From a checkpoint of a small image denoising model.
Model: 3.66M parameters, 32-pixel images, arch unet, norm groupnorm, activation silu, widths [96, 96, 192, 384].
Training: adamw at rate 0.0015, 15000 steps.
Data: trained on cartoon faces, 203450 training examples, 18.9 epochs.
Rows from block 7, named by matrix and row number. Each number is 200 + 40 x the weight over its row's rms, rounded and kept within 0 to 999. All counts start at 0. After the name is the row's rms in percent of the matrix's.
# convs1: 3x3 conv (model.mid.1.convs.1.weight, 192x192x3x3, standardized in use), inputs 54-59, a 3x3 kernel for each
convs1.21,105,243,147,205,218,209,199,166,237,196,229,267,266,137,141,173,185,206,187,258,218,198,186,283,222,221,199,202,138,199,269,155,171,191,161,111,132,180,204,282,221,242,215,154,181,254,150,196,167,173,176,220,198,183,160
convs1.22,103,146,190,203,124,213,160,188,189,180,186,212,210,181,183,255,231,232,274,196,190,225,234,153,202,225,211,228,178,173,206,185,160,159,182,226,174,230,175,195,231,251,207,193,199,215,241,174,205,225,289,236,208,282,264
convs1.23,105,221,186,220,205,270,191,247,124,211,213,238,180,198,228,154,212,181,215,232,240,184,269,247,190,190,254,170,196,140,163,248,195,166,159,176,178,242,209,265,153,228,242,162,163,178,162,179,211,278,252,210,242,170,216
convs1.24,104,172,186,216,223,210,222,192,165,120,236,211,222,163,128,271,249,267,271,225,175,208,221,163,198,200,190,210,158,243,253,207,194,247,181,223,188,232,188,189,209,230,240,183,158,190,216,164,138,168,202,197,256,226,202
convs1.25,102,108,181,213,155,168,206,186,245,226,151,226,120,155,169,158,166,244,228,173,194,172,208,193,234,167,214,149,246,182,264,297,222,109,219,254,180,255,241,211,198,194,94,226,186,171,204,168,222,271,191,165,244,201,241
convs1.26,097,128,211,197,202,186,197,205,166,204,153,232,223,185,97,241,214,215,225,249,160,192,226,124,247,226,153,186,210,186,184,180,237,266,144,141,212,273,192,214,243,202,274,257,133,186,187,144,180,206,203,253,219,205,174
convs1.27,096,212,205,210,250,196,214,144,193,172,166,277,213,151,118,227,265,225,230,207,101,206,257,146,238,223,155,221,194,219,209,219,227,279,166,148,208,211,217,264,236,242,284,160,181,137,265,255,223,237,233,180,282,277,199
convs1.28,110,232,183,244,155,211,197,168,205,178,159,159,225,164,159,74,189,181,205,167,183,227,222,217,184,185,160,219,249,283,227,186,132,165,225,203,197,215,282,245,194,127,140,224,263,247,229,246,260,276,173,228,280,233,251
convs1.29,093,166,180,225,171,180,231,243,213,163,272,279,240,198,261,248,194,220,187,195,209,161,151,88,116,185,178,200,156,190,178,197,179,204,164,163,144,192,294,238,161,160,193,143,156,131,96,201,166,83,239,157,125,182,211
convs1.30,092,184,180,214,114,208,137,210,229,233,163,299,201,124,234,175,216,247,206,157,154,176,161,126,178,162,195,182,233,116,121,249,176,123,185,226,157,186,216,142,199,172,101,114,149,177,199,226,140,215,148,176,189,178,192
convs1.31,104,193,197,229,154,218,248,144,206,243,164,211,199,139,156,165,196,243,237,176,151,201,226,167,196,175,229,142,219,183,227,182,194,131,223,206,182,235,308,244,172,234,161,219,246,151,205,272,168,218,216,208,245,254,255
convs1.32,092,202,133,191,190,177,211,161,269,219,207,264,187,229,163,207,259,237,164,166,168,221,157,163,154,224,142,239,150,180,234,215,276,236,212,198,188,188,210,209,209,169,217,138,134,196,153,217,208,195,283,200,219,215,212
convs1.33,099,221,223,228,195,212,231,240,128,182,205,221,168,281,236,244,265,194,211,205,214,154,159,122,196,169,187,233,255,183,209,212,288,255,169,223,207,217,258,228,160,249,219,182,220,208,189,312,246,214,264,166,221,254,155
convs1.34,110,190,169,172,252,223,97,221,153,129,226,224,256,147,242,231,176,188,227,254,115,194,213,133,197,176,185,218,153,171,149,191,145,121,136,110,173,214,226,210,237,188,248,202,158,184,182,210,171,225,317,216,190,254,191
convs1.35,097,188,197,233,144,171,197,229,216,197,254,282,224,179,278,181,165,123,177,193,147,214,216,194,183,185,255,216,125,197,226,196,137,167,191,165,129,203,229,257,194,164,165,179,169,205,144,190,163,179,264,162,169,180,192
convs1.36,104,254,181,220,204,113,204,191,173,222,230,281,191,234,213,191,221,187,215,173,175,158,196,180,155,187,192,242,211,198,203,243,251,216,195,214,159,159,211,206,159,158,139,153,174,154,173,250,197,152,245,211,120,169,184
convs1.37,085,223,201,243,257,244,247,262,192,210,148,218,165,137,137,198,203,201,186,180,243,188,180,149,173,132,181,162,200,190,154,236,242,222,202,229,217,157,201,160,140,201,175,150,171,145,193,239,196,165,170,185,153,227,219
convs1.38,107,196,219,181,204,260,203,221,179,230,142,247,231,214,175,238,174,171,198,183,158,176,236,118,227,234,170,203,213,168,217,186,212,260,115,193,189,222,192,221,234,258,252,239,234,243,181,150,160,184,228,269,217,244,297
convs1.39,092,168,190,241,229,171,150,208,237,214,124,224,216,164,124,191,207,167,224,251,168,201,199,191,277,246,254,142,215,197,214,190,246,242,157,174,226,280,168,159,192,205,208,172,136,160,226,183,256,271,229,199,174,198,177
convs1.40,102,121,206,229,204,201,194,125,222,183,195,262,212,168,163,249,206,223,195,252,170,193,215,162,235,187,203,166,204,158,171,213,236,251,129,152,205,235,234,198,230,237,215,256,254,226,172,208,187,241,238,240,176,222,257
convs1.41,095,155,234,219,231,191,190,263,224,273,143,188,176,176,169,174,204,139,176,171,157,191,158,149,238,192,233,176,215,219,198,257,251,219,237,272,204,236,162,208,186,148,214,214,164,204,255,220,249,310,249,214,210,257,294
convs1.42,109,138,163,163,108,181,108,159,109,186,203,297,234,179,169,183,200,114,239,202,119,233,218,112,168,147,203,190,138,197,199,183,225,192,195,163,187,190,179,211,173,180,163,208,147,140,175,194,196,204,238,196,167,207,165
convs1.43,104,223,214,199,204,176,274,235,183,178,232,220,208,249,253,296,250,222,251,206,171,178,121,77,137,136,161,139,200,178,133,208,198,196,200,128,205,231,207,149,189,248,147,223,182,150,56,219,226,175,250,163,217,295,183
convs1.44,106,170,201,200,216,234,201,183,170,177,190,211,212,177,160,231,200,182,267,233,138,208,221,175,208,199,189,232,137,177,207,195,145,214,179,170,164,234,235,220,241,212,282,192,179,150,221,171,173,205,253,228,216,281,234
convs1.45,089,195,196,169,186,208,129,178,214,240,187,153,279,253,156,239,301,290,234,230,120,157,245,150,174,195,225,218,294,208,164,346,177,206,254,218,163,229,225,246,210,132,224,176,119,177,215,211,182,202,206,220,241,224,201
convs1.46,095,235,198,183,222,246,247,265,236,213,200,213,219,195,214,219,236,204,201,178,207,204,170,168,219,100,209,200,154,158,168,199,179,189,187,180,111,130,200,193,170,184,212,157,138,118,152,216,175,134,189,209,83,100,163
convs1.47,096,196,163,262,218,133,251,270,202,177,297,277,224,177,283,252,146,193,201,189,183,192,141,126,119,104,196,174,113,158,187,210,138,161,187,93,139,145,181,234,220,138,122,143,167,155,153,177,207,101,247,147,123,207,163
convs1.48,113,235,176,202,231,179,146,253,116,138,209,202,176,208,120,192,191,233,188,235,242,201,211,185,125,162,196,180,262,216,178,266,206,234,225,237,134,199,221,182,211,252,220,200,207,259,228,270,164,253,273,292,185,168,263
convs1.49,104,184,169,180,135,215,255,196,209,242,283,270,246,220,240,302,125,88,197,127,153,226,180,118,219,201,149,140,164,162,210,146,65,99,172,171,236,237,208,230,305,198,240,172,178,267,218,207,202,204,188,184,171,109,199
convs1.50,112,195,207,292,238,258,242,208,257,217,206,162,187,113,133,125,147,180,167,242,200,243,228,193,243,242,199,190,128,149,205,127,132,54,143,176,149,209,233,235,188,187,153,219,254,238,203,223,247,286,212,254,222,226,269
convs1.51,097,214,178,249,198,249,240,209,222,166,160,169,189,148,193,127,125,195,202,281,258,260,177,213,161,179,200,278,167,200,144,245,197,251,242,209,180,176,222,165,245,247,278,187,175,256,230,244,161,223,224,287,229,226,211
convs1.52,088,254,169,185,225,162,200,249,221,184,237,178,215,193,191,198,197,199,210,188,203,197,181,201,240,183,199,227,134,184,242,176,122,169,171,146,165,152,214,224,252,234,253,169,195,203,165,226,192,136,230,245,114,142,193
convs1.53,104,139,220,199,178,210,280,227,286,136,245,225,259,232,215,237,258,225,195,201,188,183,199,131,187,235,236,215,201,188,173,215,199,214,197,174,128,227,202,219,202,159,258,196,210,148,161,181,187,168,208,138,281,264,191
convs1.54,091,154,219,211,171,235,222,184,164,182,185,178,227,165,122,257,132,107,217,260,269,182,176,176,214,254,155,194,152,123,129,107,118,203,68,155,227,226,206,134,152,200,178,195,245,196,206,152,225,166,118,137,236,256,160
convs1.55,100,185,153,185,249,176,189,260,207,214,109,168,151,171,210,165,199,123,162,187,225,194,205,213,231,240,277,202,199,228,187,220,243,207,183,259,253,225,205,212,183,235,158,207,220,209,181,174,200,267,241,171,158,203,235
convs1.56,116,171,184,193,193,134,104,231,114,147,194,260,171,176,173,178,166,189,238,230,220,178,230,144,191,224,123,231,186,206,226,203,253,260,175,206,186,162,178,180,195,198,203,175,209,220,141,206,139,179,229,235,112,143,191
convs1.57,110,226,201,203,224,160,143,237,170,96,218,236,185,128,154,124,202,197,186,208,223,205,189,194,173,183,107,192,190,197,234,206,194,182,175,159,96,211,227,231,217,167,202,205,225,251,167,261,220,199,221,191,184,180,167
convs1.58,089,253,189,195,266,240,221,208,212,179,157,148,200,242,70,161,197,121,200,204,198,141,215,139,217,224,182,222,147,181,165,168,194,220,188,178,203,244,175,220,238,175,171,208,236,195,251,167,202,226,190,207,166,279,274
convs1.59,114,220,251,170,219,175,199,184,112,175,193,238,194,166,283,218,191,260,212,233,190,204,183,203,255,172,163,251,204,189,118,212,197,243,215,180,174,271,211,266,211,216,268,248,181,163,174,145,235,249,220,237,234,157,167
convs1.60,095,137,199,227,166,183,226,182,144,216,185,200,250,159,144,279,136,125,216,210,253,209,167,165,258,230,171,190,116,140,160,108,84,152,95,158,212,233,223,178,195,184,189,193,209,184,250,148,194,190,106,172,212,174,130
convs1.61,107,138,206,247,158,258,235,108,154,111,251,250,246,274,202,251,189,177,196,261,264,195,167,158,230,196,215,216,235,232,174,167,203,201,101,142,193,266,251,214,162,221,246,209,250,204,231,232,251,224,198,200,277,277,192
convs1.62,083,259,218,207,234,232,205,194,205,194,138,114,173,188,59,202,164,110,180,200,238,192,191,151,224,176,236,213,184,166,137,172,202,231,196,207,214,242,223,175,187,199,201,218,249,196,201,162,204,203,231,195,149,233,207
convs1.63,098,225,250,244,174,222,275,143,175,208,229,216,224,218,168,236,102,43,138,195,205,255,189,182,292,172,145,208,157,180,185,103,141,74,155,168,196,263,252,228,193,182,161,208,267,169,234,188,207,204,167,163,153,146,141
convs1.64,098,171,194,154,108,255,199,122,217,208,252,249,247,152,252,262,116,190,171,236,201,190,201,143,180,229,149,170,196,151,188,218,68,126,164,184,247,243,191,185,301,183,154,167,237,222,203,248,236,178,153,161,131,186,127
convs1.65,115,119,157,234,213,216,246,157,256,214,196,197,177,167,177,170,179,196,211,218,219,223,184,171,204,203,150,136,210,225,187,206,168,92,188,206,128,236,232,208,216,186,133,210,256,189,255,210,237,276,196,197,243,239,258
convs1.66,107,126,196,202,233,100,227,226,249,148,221,303,194,217,181,222,234,170,218,216,153,189,210,103,169,244,213,183,237,273,193,231,252,243,162,207,187,246,235,165,81,255,184,158,241,117,233,227,202,192,243,193,273,213,234
convs1.67,101,213,251,196,167,199,157,129,201,190,185,202,216,137,289,188,208,220,215,240,233,215,177,193,250,123,223,197,190,154,149,246,183,237,172,146,141,306,255,296,250,195,234,157,187,158,246,245,264,225,238,220,209,250,206
convs1.68,098,234,171,170,212,129,151,173,154,178,248,225,260,271,209,255,257,216,196,176,182,225,118,180,172,162,106,145,206,167,190,182,147,244,203,155,148,196,208,279,230,158,297,241,245,230,197,95,180,158,178,145,203,168,195
convs1.69,101,230,183,211,188,220,227,102,122,240,119,146,152,166,163,137,180,186,196,195,154,176,290,198,171,214,222,190,198,172,150,194,252,258,221,230,245,196,201,189,185,294,186,243,226,243,237,224,182,260,227,220,201,324,280
convs1.70,077,282,209,217,284,205,196,242,233,188,192,170,170,168,46,178,183,191,177,176,185,231,235,183,289,241,254,235,174,197,165,169,194,210,173,202,276,221,137,195,172,198,211,190,218,189,206,166,223,186,248,196,189,250,248
convs1.71,096,158,195,160,125,195,178,246,230,235,150,134,171,163,217,138,158,127,209,174,203,183,218,219,203,209,233,185,240,236,203,284,209,201,287,268,220,252,213,226,226,183,145,233,218,216,202,152,207,263,231,194,169,238,261
convs1.72,076,252,257,229,203,144,240,178,210,205,206,174,223,186,99,195,208,129,168,239,271,276,225,240,278,197,202,220,204,250,198,199,151,143,190,220,223,154,166,198,134,130,184,140,252,163,284,177,211,171,180,141,233,200,211
convs1.73,112,243,243,157,208,97,232,180,272,224,218,223,178,168,131,222,203,203,192,199,198,171,181,201,238,248,167,121,220,188,222,165,134,181,186,233,224,230,237,215,232,218,188,207,207,171,191,204,184,174,230,192,247,186,251
convs1.74,083,228,249,237,274,213,216,323,264,244,143,195,152,145,118,116,222,137,129,196,236,266,192,233,270,155,275,227,225,228,212,267,139,169,285,269,204,130,166,238,160,136,209,256,249,226,304,192,184,234,182,195,238,181,203
convs1.75,078,298,262,238,287,234,243,259,252,232,171,139,165,163,128,149,176,120,147,194,290,268,220,244,302,127,250,190,240,259,260,189,148,150,205,245,229,145,152,188,144,172,162,190,237,181,256,215,181,234,220,160,179,180,176
convs1.76,102,114,207,202,84,198,236,197,206,230,295,132,228,123,229,294,156,229,231,196,198,224,145,167,222,149,128,231,147,186,221,187,100,176,158,125,232,179,168,218,223,188,282,198,222,162,208,157,173,206,152,157,147,187,143
convs1.77,113,116,171,219,227,139,191,137,140,186,230,237,237,233,214,241,249,205,229,275,219,230,190,112,212,211,193,195,224,289,231,207,221,205,197,163,147,230,240,193,208,225,221,149,270,166,195,199,187,277,266,237,203,241,188
convs1.78,103,158,152,250,231,175,276,291,248,233,172,208,183,174,173,172,244,206,163,197,185,193,181,78,191,248,220,216,167,206,179,222,256,149,216,224,177,199,174,195,220,214,164,256,235,159,241,179,222,211,270,183,208,277,213
convs1.79,092,248,191,193,207,211,246,248,187,211,251,237,232,228,91,183,195,207,229,231,204,239,224,150,285,233,217,248,169,205,197,189,213,218,213,165,199,198,193,223,165,186,233,188,209,143,230,229,209,163,191,200,183,195,98
convs1.80,113,135,244,227,205,250,176,251,248,136,185,103,190,187,155,140,193,175,175,211,218,258,188,144,222,157,139,120,245,261,176,215,129,101,211,157,261,198,176,186,255,138,170,163,186,153,224,226,205,234,211,183,129,224,208
convs1.81,109,196,237,197,123,247,183,144,228,225,207,237,253,203,267,242,166,238,234,160,177,222,229,147,204,157,177,235,213,104,179,163,60,165,156,200,203,202,195,246,277,187,228,201,186,178,178,205,210,197,147,179,241,302,207
convs1.82,108,262,139,169,216,217,37,190,191,150,228,188,247,217,237,277,229,158,178,188,209,258,236,214,224,191,132,165,220,248,195,174,186,132,160,196,136,266,173,224,211,207,157,134,134,148,244,219,237,211,179,199,209,231,185
convs1.83,107,231,111,159,220,198,49,217,139,170,224,215,222,171,262,245,224,165,200,201,193,203,186,141,183,187,169,176,194,230,214,164,191,207,172,208,170,261,172,184,254,199,208,202,176,190,178,219,240,217,213,223,243,224,171
convs1.84,114,205,218,174,212,242,120,206,154,185,271,229,177,163,180,137,231,165,162,207,161,200,195,221,188,147,188,134,151,149,201,234,177,186,187,247,202,222,141,180,204,242,252,202,187,190,196,194,191,259,217,247,207,146,234
convs1.85,076,217,237,254,283,187,270,268,240,232,146,182,158,144,62,156,164,74,125,213,251,265,195,227,340,142,251,229,186,224,210,194,136,156,223,229,232,136,165,210,160,147,172,182,229,161,313,196,201,243,224,200,227,225,210
convs1.86,081,223,227,193,229,206,198,215,226,258,159,195,188,189,114,181,161,101,174,228,224,221,191,216,201,212,203,201,209,240,202,190,118,183,197,180,221,176,173,179,142,136,186,166,246,175,287,144,236,191,159,175,238,209,200
convs1.87,094,234,232,266,266,105,183,234,282,222,196,169,172,163,85,167,214,174,157,224,205,254,198,253,257,193,248,186,227,197,206,238,115,138,250,256,176,170,127,249,180,153,177,183,205,185,199,163,225,172,237,209,244,203,240
convs1.88,075,258,251,261,271,210,278,270,236,231,143,174,169,154,101,167,192,81,103,221,286,299,192,211,313,138,239,241,204,235,200,206,138,146,220,246,228,145,177,194,128,144,191,211,224,155,295,191,207,199,203,172,222,203,194
convs1.89,104,136,208,230,183,200,215,249,223,236,190,213,228,185,159,182,235,168,142,222,187,215,203,109,298,206,220,285,186,178,147,180,240,163,207,226,196,260,178,207,226,227,233,241,210,215,275,169,240,249,291,273,239,283,261
convs1.90,109,94,142,211,173,128,231,231,117,157,231,253,244,274,238,239,204,231,246,192,199,197,205,78,206,189,178,203,215,224,222,158,201,236,151,156,137,242,214,205,263,156,235,214,182,191,219,197,231,210,154,205,243,217,190
convs1.91,089,204,251,229,210,231,244,213,193,245,156,186,197,207,143,179,176,105,96,237,195,242,227,138,267,200,224,193,225,238,192,223,178,177,233,231,221,282,188,208,189,150,215,227,227,172,298,219,256,248,276,224,262,281,223
convs1.92,106,231,162,154,210,51,182,206,191,242,226,160,245,249,204,175,243,200,165,239,225,235,199,274,220,232,201,203,184,188,221,195,174,168,206,203,130,170,158,341,235,184,262,199,202,182,192,142,269,221,286,189,257,202,255
convs1.93,114,207,238,179,210,151,124,197,128,92,240,251,192,168,168,213,225,207,239,224,167,209,177,172,196,227,143,148,164,254,181,166,256,248,171,152,141,169,213,262,232,233,192,196,188,138,132,168,181,238,230,283,170,204,229
convs1.94,112,215,187,125,213,184,97,196,180,152,173,190,211,196,246,234,197,204,121,186,201,175,156,198,144,185,187,150,196,216,180,162,201,201,153,169,193,175,170,196,196,183,152,195,155,154,170,205,241,183,198,150,196,228,249
convs1.95,111,173,257,200,194,279,169,184,152,215,214,148,179,195,185,101,183,162,152,219,168,220,206,243,257,125,199,153,136,127,182,245,157,176,191,226,231,230,170,177,213,201,252,235,174,210,208,177,171,245,220,261,216,218,258
convs1.96,110,222,253,200,194,156,105,177,177,205,198,226,197,190,69,199,222,179,195,269,230,192,225,206,185,186,206,219,259,242,196,227,202,203,284,262,171,212,205,215,215,214,209,167,162,241,180,230,189,242,189,225,192,117,189
convs1.97,091,206,208,182,128,170,186,192,202,252,192,197,243,107,143,234,173,185,146,170,167,178,187,179,249,170,193,202,168,142,183,160,80,62,130,196,186,125,172,213,212,185,181,179,220,188,192,160,163,141,133,187,159,137,159
convs1.98,101,196,162,222,201,170,307,226,176,183,252,173,221,228,150,225,263,141,153,215,213,220,155,66,195,135,175,227,149,155,98,209,201,181,234,194,181,232,189,164,154,152,206,183,224,122,213,222,232,129,273,171,177,248,176
convs1.99,107,196,150,210,196,181,211,216,223,177,258,271,223,262,142,218,238,208,236,181,199,211,188,159,186,154,220,209,145,214,181,192,203,179,157,197,163,144,195,156,168,187,170,151,239,219,206,260,168,195,244,142,148,180,167
convs1.100,114,164,185,192,224,208,213,139,253,202,200,178,168,207,189,238,237,228,182,171,183,178,145,225,122,119,257,221,182,152,255,193,71,192,214,223,258,199,162,165,226,161,153,179,147,259,191,218,163,181,169,219,175,140,229
convs1.101,115,215,182,129,243,214,49,246,200,140,212,249,262,202,194,243,199,181,194,231,212,250,217,99,208,214,156,205,203,219,228,181,190,169,217,213,236,179,192,169,216,262,230,235,214,230,237,216,203,192,280,208,185,251,201
convs1.102,088,179,205,161,159,170,184,189,183,289,212,163,264,155,63,247,197,158,179,252,243,189,229,161,236,245,210,237,215,190,136,208,137,196,171,180,225,227,133,192,174,141,189,184,239,166,255,160,265,161,133,186,234,226,204
convs1.103,112,165,247,222,97,210,240,215,212,188,238,208,238,290,136,234,216,199,207,175,141,219,200,152,185,164,186,178,251,208,163,192,211,142,176,212,230,189,220,196,191,215,187,179,141,248,207,185,182,227,168,181,220,198,163
convs1.104,108,230,246,219,233,206,215,175,142,192,180,154,162,193,173,171,259,174,180,219,209,206,156,213,229,187,177,192,208,213,168,181,161,242,268,225,170,262,209,216,155,155,220,177,188,219,200,225,240,251,241,203,321,294,214
convs1.105,088,165,208,196,192,178,186,202,199,276,143,159,213,174,82,142,177,74,164,213,223,198,211,196,239,239,237,193,207,188,164,182,161,190,255,241,219,200,147,154,170,117,223,232,225,211,245,146,238,203,178,186,227,164,247
convs1.106,113,274,172,112,239,207,27,242,168,140,242,241,214,196,231,222,189,179,166,277,197,240,263,133,157,208,149,178,180,189,173,228,200,94,184,220,141,201,130,157,224,223,218,224,203,196,246,175,167,219,199,216,172,184,198
convs1.107,084,239,246,211,202,213,191,232,255,266,187,142,158,208,135,165,193,146,143,193,220,201,212,197,254,156,260,161,231,173,203,246,180,140,194,269,175,143,149,215,175,155,179,206,227,207,176,141,165,163,209,183,171,154,177
convs1.108,107,142,285,297,186,201,116,198,191,155,185,148,208,142,141,163,177,265,171,204,198,199,220,216,118,177,201,139,171,250,257,269,228,171,247,230,172,160,193,285,216,157,215,234,254,205,205,173,203,221,188,197,186,207,233
convs1.109,111,84,218,176,179,196,179,193,232,183,151,186,163,194,284,244,188,258,218,180,186,203,171,227,165,175,234,194,202,218,201,222,199,219,202,160,134,230,168,275,255,168,215,275,166,180,248,150,232,205,228,195,199,169,236
convs1.110,108,243,172,180,250,71,229,209,308,276,183,160,220,185,150,167,187,212,158,237,228,180,230,274,168,250,209,124,208,188,222,184,100,106,186,178,138,219,222,286,201,219,194,161,245,222,180,201,226,173,281,164,201,259,211
convs1.111,085,221,242,236,205,231,245,173,163,189,186,154,191,174,101,160,190,154,170,238,241,189,215,212,213,249,187,249,185,221,144,172,186,226,202,171,194,149,193,122,172,209,229,184,241,146,302,195,198,145,174,179,217,233,180
convs1.112,088,183,222,211,171,197,174,167,210,262,203,183,223,140,133,199,156,179,164,226,219,173,239,227,245,238,211,205,222,209,186,223,98,97,146,206,215,137,134,153,174,173,165,171,313,174,231,118,196,130,89,193,168,171,179
convs1.113,087,159,213,260,201,158,255,213,235,235,180,190,230,175,54,201,247,157,130,240,191,215,206,136,233,214,222,230,172,174,127,215,147,187,224,189,197,199,180,179,168,106,196,214,214,141,282,168,214,152,152,170,261,224,217
convs1.114,098,194,222,243,212,219,196,156,215,217,148,143,175,186,161,139,194,158,202,153,163,225,218,220,294,231,218,234,183,227,172,202,215,171,206,204,182,209,208,163,183,248,220,253,275,239,274,258,250,276,271,273,250,298,284
convs1.115,077,187,191,230,241,179,219,184,224,242,166,166,196,170,56,201,196,114,143,248,262,227,226,185,272,221,222,240,190,185,154,174,166,164,187,200,188,178,131,149,173,146,230,188,227,171,243,162,242,183,193,173,221,199,213
convs1.116,112,236,211,169,237,103,263,191,234,190,225,188,200,219,186,236,216,216,182,163,191,183,149,224,175,262,191,98,162,210,219,125,121,227,205,199,182,212,208,274,216,207,257,178,219,179,200,180,166,191,261,171,218,270,255
convs1.117,111,237,170,193,198,105,200,122,262,207,210,222,222,210,174,230,180,219,162,232,187,177,191,175,210,218,156,192,207,198,143,207,123,157,194,200,217,258,203,163,214,149,98,151,251,221,194,191,242,160,215,223,168,167,229
convs1.118,101,204,230,229,173,167,188,238,253,276,208,213,230,232,162,188,190,182,208,175,158,202,193,78,267,163,220,213,182,128,146,175,144,148,227,227,186,201,175,232,261,205,191,247,166,172,182,150,188,167,230,183,213,239,179
convs1.119,106,152,245,208,94,212,197,163,120,134,202,225,208,247,211,220,207,203,212,275,173,205,180,141,258,252,243,200,233,235,190,219,219,259,174,133,191,254,192,192,210,213,261,216,158,232,241,292,239,277,276,263,280,297,209
convs1.120,096,158,176,205,147,224,161,264,183,256,213,241,271,153,256,223,221,219,270,244,236,165,208,174,200,188,227,171,169,181,197,221,86,167,111,230,165,139,201,169,191,180,181,178,233,105,202,177,141,150,175,228,169,239,179
convs1.121,108,206,157,168,185,233,167,192,130,192,203,297,252,152,302,216,258,250,223,249,198,249,266,144,239,190,228,247,253,183,171,193,206,220,159,164,165,226,222,223,143,267,242,202,131,179,165,234,193,213,301,242,217,189,195
convs1.122,097,154,203,184,191,247,168,278,242,232,160,190,169,160,169,121,179,177,246,178,197,188,238,236,182,219,218,199,210,180,202,256,102,138,209,216,196,205,222,224,179,215,176,229,223,247,207,151,154,214,187,211,218,222,283
convs1.123,112,134,194,220,246,251,219,215,265,232,201,190,217,216,242,277,177,182,253,186,149,212,140,145,193,182,187,214,225,223,253,179,197,172,191,199,210,205,206,172,180,170,180,129,141,158,197,221,212,176,204,231,210,181,215
convs1.124,114,175,219,171,228,216,177,199,266,217,174,219,184,225,252,193,206,195,198,145,183,197,110,130,63,146,200,156,195,228,256,205,213,263,202,154,195,212,213,207,172,143,205,179,139,178,192,155,153,178,175,205,174,178,218
convs1.125,099,173,214,274,232,146,282,255,178,186,277,262,237,219,213,261,187,202,241,221,177,246,213,123,128,171,200,196,131,130,149,190,181,151,222,97,110,189,175,185,208,179,193,152,145,141,194,248,251,139,246,174,145,216,155
convs1.126,083,193,243,254,151,203,263,270,246,228,206,281,190,206,170,162,196,195,284,178,129,228,186,153,180,186,202,190,210,131,197,192,158,123,194,173,135,162,182,194,141,116,141,198,161,217,133,178,168,146,195,125,191,138,196
convs1.127,078,230,248,247,227,266,229,202,187,265,178,206,208,180,177,201,197,246,270,226,219,219,218,219,170,290,208,160,232,181,169,170,189,214,141,126,183,212,173,167,135,262,209,202,193,197,175,176,168,136,137,187,147,188,219
convs1.128,103,196,205,211,197,174,206,245,211,239,232,284,203,212,180,186,212,238,287,235,191,254,237,167,197,241,175,175,159,152,169,177,140,166,231,167,154,160,146,252,196,114,214,221,184,231,225,143,232,141,100,165,205,160,219
convs1.129,098,238,179,220,249,208,280,252,227,203,215,206,176,216,217,204,183,186,219,132,196,222,180,193,204,130,224,196,176,162,169,205,220,172,165,165,154,180,176,173,175,189,187,136,133,141,83,188,169,119,281,161,76,214,168
convs1.130,088,196,217,201,198,243,258,235,221,245,215,226,261,238,155,244,191,225,286,231,170,212,235,157,221,177,243,226,194,146,177,203,179,201,207,168,134,179,174,169,188,214,219,207,130,98,135,203,185,86,194,173,112,150,145
convs1.131,088,175,198,205,147,211,175,183,191,251,208,214,232,186,202,240,221,232,274,234,182,252,241,155,260,244,233,195,246,200,171,220,189,192,203,175,152,279,179,192,180,159,205,204,156,226,220,177,218,162,245,179,199,211,206
convs1.132,108,178,292,229,169,240,239,193,194,220,208,160,165,191,139,189,258,203,193,181,207,205,197,237,259,236,224,210,230,222,191,161,149,223,124,140,144,259,230,219,165,254,235,152,142,216,138,215,222,185,225,230,202,239,230
convs1.133,106,190,210,228,260,189,182,275,312,205,272,279,209,201,205,112,212,196,210,141,177,173,223,266,164,254,105,158,184,177,253,146,202,210,192,147,96,273,266,235,224,190,238,195,164,247,188,221,186,212,190,146,212,195,150
convs1.134,089,190,184,211,189,244,247,220,245,170,240,267,294,267,232,295,221,222,255,255,174,228,231,129,193,234,204,243,168,143,169,206,178,180,194,144,112,190,172,185,180,198,247,208,135,73,145,195,172,75,179,163,151,118,159
convs1.135,097,190,181,200,180,209,191,219,266,168,207,242,204,228,156,194,221,268,266,203,182,158,231,144,140,218,239,204,190,163,176,213,153,184,133,185,126,204,198,144,188,118,177,147,34,76,149,227,128,135,146,176,212,189,204
convs1.136,110,151,228,238,201,257,177,227,240,201,189,133,210,228,220,137,241,180,233,161,213,209,187,109,131,179,151,216,229,274,223,204,181,196,163,152,201,209,224,203,242,133,175,159,161,160,202,196,191,254,253,231,177,184,229
convs1.137,110,177,163,221,170,173,274,195,290,232,200,192,230,180,98,252,186,230,265,214,170,222,213,169,196,224,191,199,214,183,185,214,192,179,215,190,225,191,221,189,152,237,234,213,140,189,249,224,235,202,236,204,188,254,267
convs1.138,109,215,167,240,180,231,239,154,261,215,186,119,212,190,152,86,206,148,169,174,237,209,183,297,198,234,150,202,246,202,221,175,100,214,180,221,241,257,285,218,222,160,251,182,142,225,211,269,250,272,202,228,259,179,180
convs1.139,110,172,125,183,191,183,161,215,98,169,257,324,229,242,294,207,142,224,225,234,246,189,176,180,210,178,171,184,241,220,213,153,122,235,167,134,173,286,229,215,204,206,218,252,189,143,171,197,218,235,223,255,224,241,202
convs1.140,096,259,227,237,182,216,228,286,201,221,239,261,210,248,225,175,184,172,272,253,201,195,275,199,185,232,217,191,211,196,203,246,143,134,236,215,138,174,215,252,170,164,172,225,192,199,151,189,171,174,193,177,186,204,191
convs1.141,087,188,212,171,184,253,143,193,222,293,180,241,245,199,209,183,258,243,285,167,185,167,213,227,173,258,233,176,255,208,214,214,206,216,206,142,169,184,179,170,152,192,198,219,238,204,211,190,206,182,155,203,169,173,214
convs1.142,094,145,218,154,169,204,150,154,194,244,204,218,223,218,195,244,256,248,249,226,189,228,205,178,232,220,206,169,172,190,192,123,174,218,201,180,188,217,185,222,183,172,243,234,217,230,214,124,225,196,185,202,198,175,226
convs1.143,103,212,256,200,184,236,174,166,170,211,237,169,179,187,196,158,205,171,209,198,177,224,248,239,221,219,200,162,188,203,219,197,154,217,211,163,152,211,165,212,247,155,240,190,162,171,191,184,214,229,199,200,212,268,210